{
  "horizontal_flip": false,
  "arch": "unet",
  "objective": "flow_matching",
  "scale_shift_norm": false,
  "beta2": 0.99,
  "adamw_lr_other_params": 0.0017,
  "lr_schedule": "cosine"
}
Rows from block 2 of the denoiser of a small text-conditioned image flow-matching model, named by matrix and row number. Rows with one number belong to one channel. Each number is 500 + 25 x the weight over its row's rms, rounded and kept within 0 to 999. All counts start at 0. Numbers have three digits each.
After each channel's rows are labels from the 100 images, of 14976 (inputs lightly noised), where the channel reaches its highest value: "lies over" is the class under the peak. Only what is clearly more common there than usual is listed. The data: simulated fluorescence microscopy of cells.
# convs0: first 3x3 conv (model.enc.0.2.convs.0.weight, 64x64x3x3, each kernel summed), inputs 0-63
# convs1: second 3x3 conv (model.enc.0.2.convs.1.weight, 64x64x3x3, transposed, each kernel summed), outputs 0-63

convs0.27:459517498480511478474466496552524553453544497504480495512471505507506452489530528499549476516511511495519508545502505496520544495502474529537534524504481508514466514525504514502527533480482468
convs1.27:506493509520507509524502480514477454520497490506503506507539497534509543525463537478525512412482492508488498515483520506559481489501533461498470507511551510515505499518508465507517449518510524
lies over: cytoplasm

convs0.52:473480444503508520493487481493497486492508407515489517457493526491466482489492532498512493481510528421496538482505471485487473506522498489513508503511491491500443541496522490493506494522519474
convs1.52:504511507529507517507530532521485507493505534480479475487561465503507502504508503462504510513486499516505533516484508517504513464529500558505483491472497484517508470508595481467559494469516512
lies over: nucleus

convs0.14:537501471517514454504477509516521487511503511498390473493479484479499470495486439494469507506493489489499496513477504514486505500504473485508490502496479525458514492525570466504513486475509504
convs1.14:493517524500477552483503513460440519508501528500480533500504458474495520530562485482479517467475481505518494499497501500496475471518509536448522513481535491508512543539496493483499521446506523
lies over: cytoplasm

convs0.21:483518505498477430507501521497508537511449554500502557511519544472483496485507490462519477534493488466514455514496505470484504470474513515486495524509482485499473494552450502522509504512527495
convs1.21:539481548499478506502480512536516469485528505469464499486497455512490505497503574504448501539493508480478512487503508536530504511501505521501505511470514529512510484476559494452464530486536504
lies over: nucleus

convs0.12:526517486484484502519504446522523478460534518459485530495516522470447492558535514463546522519470496551500502488489475500510520511528469521510477505503494513480496539526537493482501491508498539
convs1.12:505455496486507486476501511535573456491476526500485505465513564485530470491481483481464487519505517443484508499512511505523494491471499479519487479475514528499522463503520511532452514485531474
lies over: nucleus

convs0.28:560485475484488506479462447482530480487498537500458501521467473496496485512501437505492499490489480456480507457439525502488516489503459464527514493511479508475492483519547497511507513479511505
convs1.28:541522545485493519504509527515534483531516541476455498456493551497477463482496517525476510533496502512506502491488514510508488510515491466521493504532519514512509548517552513468489547462551506
lies over: cytoplasm; nucleus

convs0.36:515525438494487506528491478464491473517472457476507521500466465521482526462484562475483494544514492512487519462531500469476475503517517472523530488475481481508493506504475474468485525527474466
convs1.36:474506510547521495502522472520489448489527474527539459509537467514485507542493434423512508493508500510502486516503513538526527491471476506487474514487507505527510541482483498509494475511514516
lies over: nucleus

convs0.4:513506425491498472500443487460494507517515509520490516533522510531474471521515480534510518462495494500472531505497531505484496499485443558513477479491497534497505521557491477467503510518488511
convs1.4:528475503489500508494503521522521486439500537488490491464492552484496503506484523515466482513518514494507499482499485518525493503462488458523473511505482492505520483486589477491465553440493498
lies over: nucleus

convs0.39:470497493514511455485508506488491461461485527519482524494446531531522488472487514489494523450505519478489501478487506473463476509516503486464473490507496519469474504433431510505494508487528538
convs1.39:525514508532488533525504494520514501482508523499472470479525507504495484515514558466469481526508495516495515504483485520488519518467473504542499533505506496485519525511596503455460548483520516
lies over: nucleus

convs0.24:509490556459497498498472499486524522499495555531515513492511497429486513501503544520532485486503495447470460512512502522488504478479480493516504464499495500484465503483444520445510482500537497
convs1.24:493512458532492542498517511512519492526505502460457486547478476492547556502528500475491542506521513472536511511486520493489494483540513510473489492493514524536494523522527516470505446508554508
lies over: nucleus

convs0.15:539487466503473511481507486512491514486504492485534499478506457511512506549521467511471491478515500536525500438540463511546484509528512565488538509521500490526475509540468487476475473483501500
convs1.15:463521479509507490484485478485538526514491526500468532482520532509496537487469475502532484493487499496462503519507515521490502471524521459501490446441504528495502467516417522523500463510499525
lies over: nucleus

convs0.0:552490479475500528493513515464512472501481497497560500515504496503500485521515532516513498454502495487486486519491512493523474491497490507487526481511499498482508513536586527544516488564470449
convs1.0:482492526479516493517483497476470535524489527554539575490483505512494488519466460525537501483487465478490508474525526522520538504499507478529459487479517515475518534495496525504513558506488481
lies over: nucleus

convs0.20:486481499456505500525508462513510534543486531504530493487514499562446519509470505525510464519472488468493502491521477506501497515479450518490501505502495478478484504552551496493507520540485441
convs1.20:510479499508528494511501551470461520516484496495576555504487501516530500530488514491489503500506508464518478488511525510522501530483498420505490501507499527508541516459511459543524519484488498
lies over: nucleus

convs0.47:534509490480481483495499481488499494492511507479574539511511516490487501457486526507548494503466515483494509482527487497488467492493467463552535465540492503517506482532453534511513528545468474
convs1.47:471480529490527473500480516446466507514508488531558557533479497506509486502480478514547536488503462500501488501524526512499535516511501491483459517502525509477504554496515512520513558525472509
lies over: nucleus

convs0.45:486502480496459504513517513510491504482437535514551493462532494539533478474481535521558487450498485455514480480510509523501500501466527476502503525498492498489545513552513505530509481514488490
convs1.45:526542523492508545500507494513475510529489483493469493508542504526451518479539546504519499514511514552507517543488496500462486492526508534462503472522473500497487502514543441503521543506491536
lies over: nucleus

convs0.13:528503533475499562485478478507475480504481488488470497515451460488498530468497501509496471451483516467518500476513483553457461494518531478548525474509508489508510491489482469506528478498488456
convs1.13:470503522513500457492484493483501507514472470484511518500504479489495540475496462505513507502532507556501488487514488495519503506466510493479479486500500489477475506511457503527490388561524509
lies over: nucleus

convs0.34:547494527482494506494529506491499467480530507488574525528529466461499517497503508523468496529486474447481535465494514524486492527478536514557504489498493510484529476489465508529493504505543488
convs1.34:489503498531500513496469508450470454513470468502553522516509462511479516501532465456518540504499509530519477489510496507531534517529481520466534518520518504492508548518486493534503509555515534
lies over: nucleus

convs0.42:470506517463493530505534450488483486447523484476524448445452500485452482490505474491502505539503512508477478517488476478501488509512485498496496489483496518471515545511442476524489520531480480
convs1.42:507532516490491497511522509506485456499534506502456463499557493554520485481508520461529495553494513516500503474503511501482510472517503536482536492534509469522510490530558468529541534482497522
lies over: nucleus

convs0.35:505481454504499488512492480479523492482530555484479517533465521471488468521498507515514544444498470550483514500466518477472551531491472471504470523503512541507511503542530503509497499512498536
convs1.35:547495505487493538481492514530504466496469553520475485451501531491504470515500527468458503514495518476506493494506491491493469492459485499521491515513486484499496500513573520510485574452517502
lies over: nucleus

convs0.38:496490555472487523497494557545476516454505541483507499492548479516444496513531532484505494500452473537480495511501495481529474509509485521485476520528468479480516494538471515532491504502513476
convs1.38:510505472518513514499463475466445482499498523535474535458475522503490504462478504488470507490504502519494491486529507510504483510457522498525486457483524517462517538526451478447469477480459525
lies over: nucleus